Weights of a small masked image model.
Training: soap at rate 0.0011, 20800 steps, batches of 64.
Data: trained on abstract colour fields from 500 small random pattern networks, 101725 training examples, 13.1 epochs.
Rows from block 12 of the encoder of a small masked image model, named by matrix and row number. Rows with one number belong to one neuron. Each number is 128 + 32 x the weight over its row's rms, rounded and kept within 0 to 255. All counts start at 0. After the name is the row's rms in percent of the matrix's.
After each neuron's rows are labels from the 100 images, of 14976, where the neuron reaches its highest value: "responds to" is what is common among them. Only what is clearly more common there than usual is listed. The data: abstract colour fields from 500 small random pattern networks.
# fc1: MLP up (encoder.blocks.12.mlp.fc1.weight, 768x192), inputs 0-95
# fc2: MLP down (encoder.blocks.12.mlp.fc2.weight, 192x768, transposed), outputs 0-95

fc1.511 093 [125 150 120  96 148  78 118 153  62 105 124  92 121  98 171 173 173 137 119 121 169 129 174  86 214 159 111 173 157 111  79 168 182 122 106 159 121  73  77 153 186 144 160 125  89 114 109 118 134 134 177 133 133 149 116 144 131 113 109 127 140 123  85 102 177 166 165 137 108 116 121 116  91  94 100 119 114 130 147 120 187 152  51  45 143 181  89 116  95 107 181  80 110 120  73  71]
fc2.511 115 [108 135 157 176 123 152 136 135 181 100 152 119 229 168  94 181  91 137 132 144  47 140 143  96 109 128 134  48 124 135 138 124 105 105  85 165 106 162 140 118 104 112 188 163 112  84  87 158 153 169 162 151 109 111 118 202 126 163 206  81 112 139 113 175 164 133 165 127 108 135 127 143 165 101 153 168 105 113 125 183 121 105 119 139 122  95  91 111 120 112 165 190 114 192 139 146]
responds to: dark

fc1.76 090 [ 95 114 130 163 150  36 165 176 138 140 146  84 121 142 118 142  66  87 151 107 128 146 122  83  97  94 122  77  90 150 143 141 159 151 175 127 106 105 100 138 155 147 153  52 109  81 122 109 128 146 127  86 121 156 121 134 159 134 135 103 112 164 101  87 140  94 151 154 103 123 170 211  85 155  88 108  89 171 135 172 131 115 121 219  95  87 160 104 112 133 105 108 163 178 169 171]
fc2.76 107 [120 125 135 101 137 103 151 130 132  58 143 179  97 126 130 112 195  94 162  85  74 106 153  90  82 116 179  57 123 105 142 123 208 149 151 121 125 139  74 170 139 131 148 152 134 161 137 133 114 134 122 152  95  95 112  60 129 108 165 150 122 113 178 120 111  98  89 135 132 135 138  94  30 108 133 127 141 104 201  93 146 145 108  88 121 139 115  70 145 148 136 120  88 163  98 130]
responds to: fine detail

fc1.658 077 [ 84 168  98 115 146 127 118 129  92 177 162  97  75 135 130 140 164  78 168 130  94 109 121 158 145 123 149 197 156  92 124 122 161 105 145 109 148 132 134 145 193 139 100 100  65  92  93 154 109  89 163 113 106 173 107 157 137 150 120 131 120  87 133 109 127  66 106 146  96 144 156 165 154 170  98 158 111  91 127 152 158 149  35 116 108 207 110 113 176 133 119 117 156  69 164 159]
fc2.658 087 [142 104 109 105 130 102 142 131 184  81 170 181 176 159 140 170 126 170  47 105 132 163 148 141  66 154 129  74  68 158 178 154 118 110  87 105  99 179  75 109 114 103 103 189 166 134  79  98 175 156 128 160 109 162 100 127 119 136 121  79 150 118 137 101 125 152 145  87 116 135 145 170  80 153 121 129 125 129  80 106 122 124 138 154  95 168 150  99 123 160 167 160 108  94 130 144]
responds to: dark; mostly blue

fc1.396 101 [156 114 171 118 108 130 157 116  99 123 155 163 152 110  90 169 143 153 128 168 164 105 196 223 100 171  57 130 119 144 111 164 139 185 114  72 101  97 200 108  44 126 171  98 124 118 108 147 168 138 191 105 149 157 160 162 117 128 122 129 123 111 168 106 171 205 111 160  74 150 142  74  91  73 149 146  86  93 157 117 162 100 112 130 137 125  82 117 105 140 142 120 164 127 178 123]
fc2.396 109 [ 98 101  85 104 158  98 111 124 146 111  99 117  92 177  97 146 106 114 148 214 130 140 108  60  94 108 124 169 191 131 154 128 182 125 134  73 132 125 128 124 121 171 121 100 173  99  95  92  98 164 102 143 123 145 148 138 152  93 103 143 120 111 180 140 179 130 163 108 102 146 110  92 136 145 205 105 166 120 162  60 145  82 155 161 161  86 109 138  92 106 120 114  72 109 108 137]
responds to: mostly red

fc1.662 070 [132  81 142 171 133  77 158 179 136 123 138 135 168  83 134 130 102 131 196 136 134 161  56  97 136  89 130  95 163 102  73 159 124 152 105 131  72  80 157 161  80 120 101 127 101 129 172 146 139  99  78  91  93 128 130 136 156 132  71  96 180 178 148 142 105 111 211 143 145 161 100 116 139 133 123  66 124 169  75 131 125 155 138 109  99 132 150 113 153  90 120 148  85 156 152 168]
fc2.662 075 [200 114  79 122 162 191 156 157 106  88 113 133  88  99  97 144 121 203 148  80 139 113  82 134 138 163 111 140 236 132  67 108 136 114 159 210 108 133 131 105 142 120  81  68 122 106 129 149  87 169 106 176 107 123 170  80  96 152 112  90 148 135 124 130 125  92 118 192 101  88  88 132  69 156 138  81 140  87 191 167  96 169  95  88 111 119 157 111 110 149 180 124 142 119 103 159]
responds to: fine detail

fc1.201 077 [ 87 145 134 131  90 130  91 150  90  83 123  93 124 150 132 170 122 166 136 131  83  89 127 128 154  90 142 179  75  88  98 131 183 133 163 151 164 194 104 185  86 166 126 134 110 104 156  89 107 100  84  74 129 120 164 100  90  68  57 122 166 148 161 110 101 125 142  91 120 114 192 106 138 138 112 128 126 144 155 126 133 151  78  62 147 204 168 132 120 145 109 136 115 137 167 154]
fc2.201 089 [ 77 135 160 127 175 158 174 107 174 176 161 134 175 147 121  76 141 127 148  98 112 116  85 169 110 132 120  47 101 137 130 157 124 146 130 135 148 147 120 146 190  49 196 158  76 137 109 130  76 159 135 124 135 133  93  76 123 165 160 116 105 148 145  87 124 163  94  38 133 167 148 148 146 168 152 151 131 117  94 118 158 156  71 131 115  99 171 136 137 165 158 139 134 130 124 114]
responds to: mostly blue; dark; fine detail

fc1.588 092 [ 78 148 148 108  89 143 117  68  69 177  98 132 117  90 171  74  66 121 129 130  89 150 118 138 155 101 130  69 120 120 119 154 186 147 152 105 113 155 117 146 187 126 118 106  99 101 106 127  76 167  70  79 180 149 145 101 122  99 158 190 118 122 144  97 174 122 129 210 184 100 114 154 172 125 124 121 107 127 167 157 149 134 139  54 130  57 141 118  74 123 168 142 104 170 152 108]
fc2.588 103 [184 122 159 128 139 171  95 148 169 172  99 106 151 116  58  77 149 136 208 118 117  92 112 117 148 117  87 147 126 152 129 104 161 144 180 143 117 173  76 143 145 213 126 156  86 116 143 151 157 101 162 145 126 151 145 198 131 161  64 132 206 117  86 117 157 143 175 146 129  90 124  79  66 147 155  57 134 106  97 137  98 109 149 108 119 122 152  97 151 138 124 137 139  71 159 144]
responds to: mostly blue

fc1.12 080 [124  92 101 123 130 175 156 148 160 134  77 132 122 155 129 136 110  51 139 147  94 173  73 160 143 131 153 102 102 157 103  98 133 150 128 161  81  71 124 163 132 137 100 111  92 148 119 120 159  93 144 155  62 126 124 152 163  66 182 112 128 127 146 135  99 127 143 137  98 153 194 112 165 116 107 162  91 104  62 129  74  83 171 123 138 141  90 144 124 126 140 176 161 129 132 131]
fc2.12 080 [127 164 116 136 126 103 118 110  46 149 111 169  83 132 111 114 144 165 202  67 128 147 159 156 142  83 169 124  41 137 145 152 135 111 101 157 146 143 142 141 129 112 124 131 137  55 127 123  87 156 112 119 113 121 137  94 127  56 142 151 210 112 129 101 161 109  89 167 115 123 174  80 174 183 111 136 115 147  97 134 147 135 119 109 115 135 118  61 152  82 156 154 174 117 121 121]
responds to: fine detail; mostly red

fc1.65 053 [143 142 170 151 167 140  97 152  78 135 129 120 117 110 156  98  99 140 148 100 129  82 126  47 147 131 133 117 108 119 135 135 190 149 111 108 113  79 135  94  86 141 108 133 118 133 104  73 161 144 199 109 138 161 113 160 111 138  41 182 117 149 102 115 143 131  92  93  94 157 118 112 119 123 141  85 141 100  95 202 128 105 112 114 136 124  55 149 116 133 116 147 141 167 196 131]
fc2.65 052 [169 129 134 125 182 107 154 133 208  94  74 110 156 117 181 153 101 219 172 158 127 155 156 135 143 125  86  91 119 113 144 123  90 113 179 135 162 204 154 151 149 133 126 140 186 103 123 128  88 114 151 129 145 123 118 135 110 134 149 143 106 116 108 107 141 138  79 153 119 124 102 173 107 148 203 172 119 118 153  93 132 133 162 144 133 155 121 163  73 112 174 144 135 102 109 120]
responds to: dark; mostly blue

fc1.690 120 [168  84 109 104  62  96 131 154 153 144 149 111 159 152 113 102 148 104 108 115  95 116 173 116 111 127  75 114 118  43  89 144  97 146 135 152 130 111  96 125 141 101 119 117 154 125 151 149 145 159 132 143 115 175  82 133 134 130 111 155 142 119 134 124 150 126  76 113 193 127 109 101 125  74 170 103  54 136 128 116 184 147 153 145 125 191 117 132 137 128  95  85 105 157 135 199]
fc2.690 140 [146 152 127 135 145 119 122 109 194 205 148 126 131 160 176 155 151 166 109  90  89 121 105 156 149 113 147 153 166 131 140 119 160 167 175 128 127 140 125 151 198 126 172 162  97 129  84 116 156 153 105 153 134 153 117 112 130 117 148  64   0 132 164 108 146 141 171  83 125 136 126 111 149 109 112 110 133 133 144 184  82 132 103  66 137  62 153 111 154 147 146 105 164 126 101 146]
responds to: mostly red

fc1.334 093 [143 153 118 132  53 165 129 135  96 116 182 182 119 140 152 138 100 175  98 117 138 118 186 117 105 158 164 161 139 107 102 126 132  96 131 205 146 123 150  94 141 172 162 140  79  80 103  85 132 163 113 126  76 145  67 147  61 125 132 102  96 157 112 101 137 118 121  93 149  82 146 104 190 105 142  80 107 114 132 178 143 143  56 127  88  98 100  90 175 184 125 154 157 143 128 135]
fc2.334 098 [126 121 117 138 129 126 188  92 142 124 106  78  87 100 106  61 151 114  68 132 174 143 149 146  91 132 183 125 119 140 156 152 137 103 181 157  93 109 135 108  97 105 168 141  83 105 111  98 158 103  66  78 110 159 152 165  98 137  94 192 139 121  64 158 139 144 162  78 129 103 148 120 123  76  73 103  76 147 122 168 127 180 126 147 110 199 153 162 137 149 103 123 162 188  89 138]
responds to: mostly red

fc1.170 105 [116 136 153 116 155 160 185 177 129 118  75 107  82 134 102 171 195 113 143  41 102  98 147 138  82 138 104 123 131 113 101 116 125 140 103 176 112 156 146 101 107 103 145 126 156 222 120 111 122 174 101 111 133 153 118 177  93 115  74 136 112 129  71 130 118 165 159 104 108 117 147 148 159 112 139 121 124 119 166 157 116 100 176  94 151 144 105 184 115 101 117 153 145 130 167  87]
fc2.170 106 [157 140 128 136 112 144  76 185 123 115 145 103 101 143  81 160  99 149 213 165 107  90 155 161 152 131 122 111 166 120 150 118  53 119 137 195 142 185 176 154 154 164 162 106  54 130 128  52 173 140 142 146 135 142 141 141 134  81 198 138 127 110 141 179 108 176 130  71 142 144 140 147  70 145 138 155  89 141 110 107 167  84 109 216 146 195 173 124  99  77 124 127  99 161  74 110]
responds to: fine detail; mostly blue

fc1.118 072 [132  43 154 125  93 153 172 142 123 129 151 112 186 177 125 137 111 110 104  94  68  78 124 160 124 150 158 172 118  89 104 111 119 183 164 173 113 138 140  74 183 142 127 119 145 157  90 185 150  80 126 162 104 132 103  93 162 104 217  86 109 189 111 105 125 138 166 117 119  88 125 140 108 128 102 114  68 103  88 122 131 148  46 155  96  94 113 106 159 135 130  93 149 158 112 162]
fc2.118 078 [152 119 103 138 139 166 186 145 183  93 113  95 106  59  96 123 122  70  78 121 115  85 120 143 156 141 106  99 142 155 105 160 109 131 147 166 119 131 159 112 137 164 170  63 117 142 136 148 210 120  65 100 130 122  95 137 123 160 116 130 102 151 176 169  79 145  75 178 123 151 119 135 169  69 176 174 125  76 131  82 163 168 142 124 161 101 161 157 139 118 121 143 115 127 128 149]
responds to: mostly blue

fc1.268 123 [128 207 197 142 118 120 105 147 141 115 147 130 150 105 142 107 106  68  85 112  97 154 138 161 165 119 104 101 139 124 143 180 123 202 139 211 101 122  97 163 124 114 164 130 141 137 143  98 140 131 139 128 138 136  83 126  79  53 121 129 105 131 131 121 141 153  73 104 159 119 123 143 101 134  94 101 101 156  93 126 153 200 177  90  66 240 119 140  92 136 127  94 125  78 127 169]
fc2.268 124 [124 138 108  92 100 128  92 107 233 118 171 128  84 128 100 143 120 126 215 188 115 154 138 143 136 101 160 147 153 125  93 139  75 127 129 114  85 169 151 129  92  67 234 116 159 163  63 174 117  76  81 144 128 106 111 150 154  68 135 143 124 111  99 138 114 115 152  76 145 117 157 136 168 103 134 129 107 119 206  94  74 160 143 207  91 106  97 162 106 127 132 118 153 150 160 126]
responds to: dark; fine detail

fc1.503 077 [172 164  85 107 133  71  77 108 165  74 144 113 162 159 127 140 148 210 157  80  99 118 134  98 124 102 123 160 166 104 114 144 194 139  96 131 125 153 113  16 122 164 160 140 100 111 156 124 124 155 126 188 113 117 108 180 128 116 130 168  64 125 103 143 118  95  78  87 126  91 139 137  96 140 121  56  33 147 153 160 135 180 127 192 153 166  82 151 169 166 118 154 122 166  89 136]
fc2.503 085 [108 138 135  78 157 142  37 143 124 108 152 116 147 162 134  98 155 126 145 119 123  98 128 119 130 122 110 147 119 124 111 112 150 131 159  66 106 154 128 135 137 195 162  80 158 107  78 179 134 116  79 141 122 109 118 163 133 109 154 102 173  99  88 130 131  86 130 141 133 170 166 140 133  49 200  98 175  81 157  97 112 187  56 182 120 116  78 163 125 187 139 210 119 107 154 117]
responds to: mostly red